{"model": "contrastive image-text model", "train_examples": 97500, "image_size": 64}
Rows from block 2 of the image encoder of a small contrastive image-text model, named by matrix and row number. Rows with one number belong to one channel. Each number is 128 + 32 x the weight over its row's rms, rounded and kept within 0 to 255. All counts start at 0. Numbers have three digits each.
After each channel's rows are labels from the 100 images, of 14848, where the channel reaches its highest value: "strongest on" is what is common among them. Only what is clearly more common there than usual is listed. The data: simulated telescope pictures of galaxies.
# conv1: bottleneck pointwise conv (encoder.blocks.2.conv1.weight, 64x96x1x1), inputs 0-95
# conv2: growth 3x3 conv (encoder.blocks.2.conv2.weight, 16x64x3x3, transposed), outputs 0-15, a 3x3 kernel for each

conv1.21:084127170114132105103180168115176132141126131107153167173115100155213134132154109095102140118114088142126136119064109146093121135151113095095132163142142092106160145153105111127166112107209143076119104098225141100114107097156128115168088094127119125097090124077178111073183145117209143158
conv2.21:117106146073146132073098111143107159129135102141100135081194111165182142164143172123167134104144139073128142147145207123107169162118097114100111109134136119186109186124098084149157091149170088094133160094103146132124123155082106180139115181161126054131068140066143150106105162119142178111127144123130078086122090100141219148113161125186117147143164147146135123078158181135170131147111211122105155146102164173074155098135145171102147
strongest on: many stars; small

conv1.57:137134065119130139116126115166155100148139112097126058117167167141154087080148115057140169078076115087148114180151116117140123167151142117078135122126067152146149113154133155099133118137104118125111197135150162105155125145129184073164121139123139101153063130153162064123183146090092117229
conv2.57:144126157140104085107122087128148111144177163097151129143155136055111121144114111096155139139184110112142122102149165118072186141147158169134170148149153118128130135170103087147161047129156145085138193083094216166155110133097070135163096144183134093090121115101088159115159139085164157090162167115065105133076140111117111106130120128148103155113120068103170181117122145155157191145146176162111201145107183150148123106102198159119164
strongest on: bright star with spikes; barred spiral; winding: clockwise outward

conv1.2:120101112165135124090135090152067094164117133157164125136135163098112140106119165100148122147128114175116089082093161095152096136152162118133171171072098099097221078142142123220158163120151105095118072114091110172101123185119195130166111104080150176141100118108086111100127106172158135129
conv2.2:149116148112136145162161211103115171173134149097105110171100105145102150072114145150104109183139160164108148098073036058117147191176195161163125131104140089043122148119103113123153130186142156158142134157187149122146124115145162136131145127146085125175150112113185151099167158149152152083139111034057123098154145145148125144137120173115117164102111118081137109113164118171131070137110111131109141138160155109069182113150143133113153
strongest on: flattened elliptical

conv1.23:142082103143142116148063102072075125144126148112125147145136144147158113129169097146083177038115096107114117196103146117114105138137152117118074124166088132130163109173125108120140190137140129081135139158146085087114128148149074159081155070076106121178167124157152142154136228174127129159
conv2.23:130183154107085121083034085103102111140123121110081108163168127093113084127112123098081146130095113099085105128106151105111144120162132121158174115121121125135141065117096102130128089103136111060084162097093176170171029100106126174186107217158106077094104117125113147113138150128134135119136151153107096104144118115104114133102169205105167192131154171118151151111067108119080092098115108077107155088151167093110108092083092127139113
strongest on: winding: clockwise outward; two-armed spiral; many-armed spiral

conv1.37:141146095120143135076104097108130117107143121169130078121101115135172117097085147128090135118097104133137168101134150170126115105082216175167185112106136148111096148148158137162147161127131138123155119179152187066151094138088054122144097083170073122160166209077125148102150070083121106151
conv2.37:160149089154153111131149172128138109084091113062098091134111201109181176102143141114137173068126113138102119178186173121162152128163138093135100135123185132099136093140097113107141129103154122145118118124132103122121129201153129138110125141141140079099112180165121144149053085108099084155079141128124118074140085087201144136129107122173127092106139096063091059129097113107084076154090112084087123125110083103081135101140154156151228
strongest on: many stars

conv1.33:103173124158130122136108087107126117134141112126135108154113143222111140138149118059151157152087100146118136178178111122102112130137157096111182144142163138142062105086110101084134092110108107094174070114072125110128137109105159076166173104123145162070107143195159214192107116080146144136
conv2.33:165134145120145135138105092149193184124135112097156114112097086101133126112124101134094068096132128120206178133168158125095135094117151120136119056121174146156181062073130186186144180122105105140189131099108126133164137139131109069149122116212142140181128155164118114141148119146103060147181160163167138109188067150166115153086097139086145123124137109162180130195117075133108130118117100101131148133159121090178130169191156137112151
strongest on: bright star with spikes

conv1.46:114154133135148116106140153129140147138122126129140184112142116168224122103118130121145148183111058150137114113066133148117123161150122108151125153159110135144088121121114131115144221144159137134107052069073100095128145150117140079155171176127168153044097056133117111167085068139097115160
conv2.46:131103117099128145095127120161156171123109113147114143146130110126166164092120142154132109112123145197205172136130120118123137117116139142147149073074159120110145074078065172214168160188130088069126085066121164130121102095102120135118173168124101133145173079080155151095121111124150087095209167157140111116144080103142149150120119162102174171096113133146172132215150109094081094120149099120135145129163100039130102115135128074127171
strongest on: flattened elliptical

conv1.40:166154119102142151100123100119160156122121188153116086111166137084208115120162124087117136185143109108112097146118124130102110159170140114174112118139122093095141079074095113141099043145138084131140158119148135172073165133148093153132070105129117156169121138077089084083151177138172118224
conv2.40:123156147142134160100110126106152117141148146093052141177154133137137190106147145054099086094115185085199207103122080053103103101068140110160096158117116099098125116106195096156144165149099146108112139117108096078114072133125130128141121157120141062133122130140179179177109178130123163123125120105129085125122115135180151136110118141101121160132176179090072097112171168141177069132088115144114130161120199179150160114161167133139155
strongest on: many stars; barred spiral; winding: clockwise outward

conv1.49:108148113109115123206170145133112175117107165154131154120129135101066145084106143132074090149098087090113113077125170120154140121090110080144118125095126117110122129086156174185199139137179088125207119100106130135200127137191101143141081135204127113156120110090105149114098162166082113164
conv2.49:100160143098135133084170136083147141119147123147136134201147145173122122124185103106149126084120095107070139157156107182143129134142141117111111104097080131097137116147144106072151141116142174127082095071057088077113164082104170168136120182155140123124155114065204166112190135127153156131126081136169112120160110074172141159196157129176148147135144113113100081136142116146108093110104092141089086138083082088028127118128122086120191
strongest on: many stars

conv1.43:123079107108132112111116160114118150124113126125119131167143134180082134130131117100122088126169106085103103154138129135086105163135163142117167115160124103136073120158139117214088082136114113121153156102169172084134110066124122192143072056132212131155186121126103089115186148208069158134
conv2.43:141147167132100115122090116141126076124123112123117110118161113091054122157082146140172177171090166158127107090101122141151106142215153116103184155118106117140125167127138090072147112091129185083092189121100099161148122149144067161191087128147122162091087186176131110179075133148113165144061119167093108081108144129130138116100134148111081106091142090073088208121072166165114081132123128156107102164107121149118163139122118152183081
strongest on: winding: anticlockwise outward; barred spiral; tilted

conv1.10:094105116143126127148149107135081149152113163109151085054144119074192131157118150085138145171132124094127079097064130145143133202137082110135097130166121119135111097096134114157150044164158103137087120108082130181134180194146167116129179144130153167146088114054107154077149109164124155138
conv2.10:113117119101152221149181210118087130210157147119114150167134123120142139111116124127090103153169188098133194118115065112053071158165184103185099137143110115093109134123126108122134215175150115099144120149160113096132090098136120153138150155132145155161165161130141161127142125134134145113142129050098071132141128156141172139140091095121081142138125132093132145153181148154139111162106100170130091162186188143171158120143181095088165
strongest on: barred spiral; winding: anticlockwise outward; tilted

conv1.20:116091132106103100141149137155106130123155148153116114096122119123112177138121106175098175109141107099137178119119094093160127100129154146101179100196126138122135132124083111100134114083124134163136223181129072131178097092061150089123126118066148078120073114226139141187180130120115146177
conv2.20:107184170136110115127073109106099130070149123114104164139147096148126109144120190074120109142128125160127134151155163105127155097088151086140152129140146155164140134147088150106141031033121108065125123150197167164119098151099117183149108115122157118130152131115069094145108114117113119132082137168106155164090078136110104098154166121127114097163118072168076123145001125170133171129122135153161134139082054131107087102151175137134132
strongest on: winding: anticlockwise outward; barred spiral

conv1.53:116144103120136120111115167125192200146138115149140183136144142117081147124109102102101150153075126163123121180118168134164143105149126084109119167153119106105109096170135185061132101175167086125096078080069167122151193172119124160135120190072157098101120128066104135071184100105122138151
conv2.53:122155104123137118125125084118133153091158158200156161164199136104158137099122109162132145143130097084105112086118074129113111185159122120154174144096130102125092069128062112168132121184136191156110118084067099091130126110149166066143105099107137078142134070173213168097086114156075135140101145140139127113136136126177133083141151156131102091106105148105128106188177163130178188123129086150056134124112174074092121082159160106118154
strongest on: many stars

conv1.26:157131122126145142122116115149114088143161121184138148139119122181090072129136127137176068127152098126114097146177110110195095117132111104112145157104147108122162123117114176106175142152100058146071094120145124116154167093105190163131121125107155100105109113007135083207109106199142152120
conv2.26:147150165166166147165132137201146214173159141174138156153127109105119143105089130139127139151078170141106156154098208143134145121187147136100136149116123107095205191180163130144169136136128113164126169155124068096168132174094144135150163084091138149164177072178172123105140175112078109107113126104144082151132166123142153144095109084118141073119149038127156154147127179120151116182125136105121120159164153160146161151174180116142159
strongest on: bright star with spikes

conv1.52:122162110158128097119137205124118117088148188127147090148153079173152145092135128182131170150119190102112098106138190100113123086148118102135120107113085093119170111120132118100162122175171138080180148126072111085147151173099103109151130094148111122124135169088069119104080148133090237115
conv2.52:087161141051121157058069068130085102088076126128091164146182113117165111128114150120094127180139122122087066164104123111111086095134141139142120146136108182177105126110141086086092134128128117104150099136161034109091160159149181187122179141122084095127125055084210179113132157138102121121093099120096109124171141130165177141168158140191158122165124125123139111122120104073110105103109127144112100175113117123090138115155124130104198
strongest on: many stars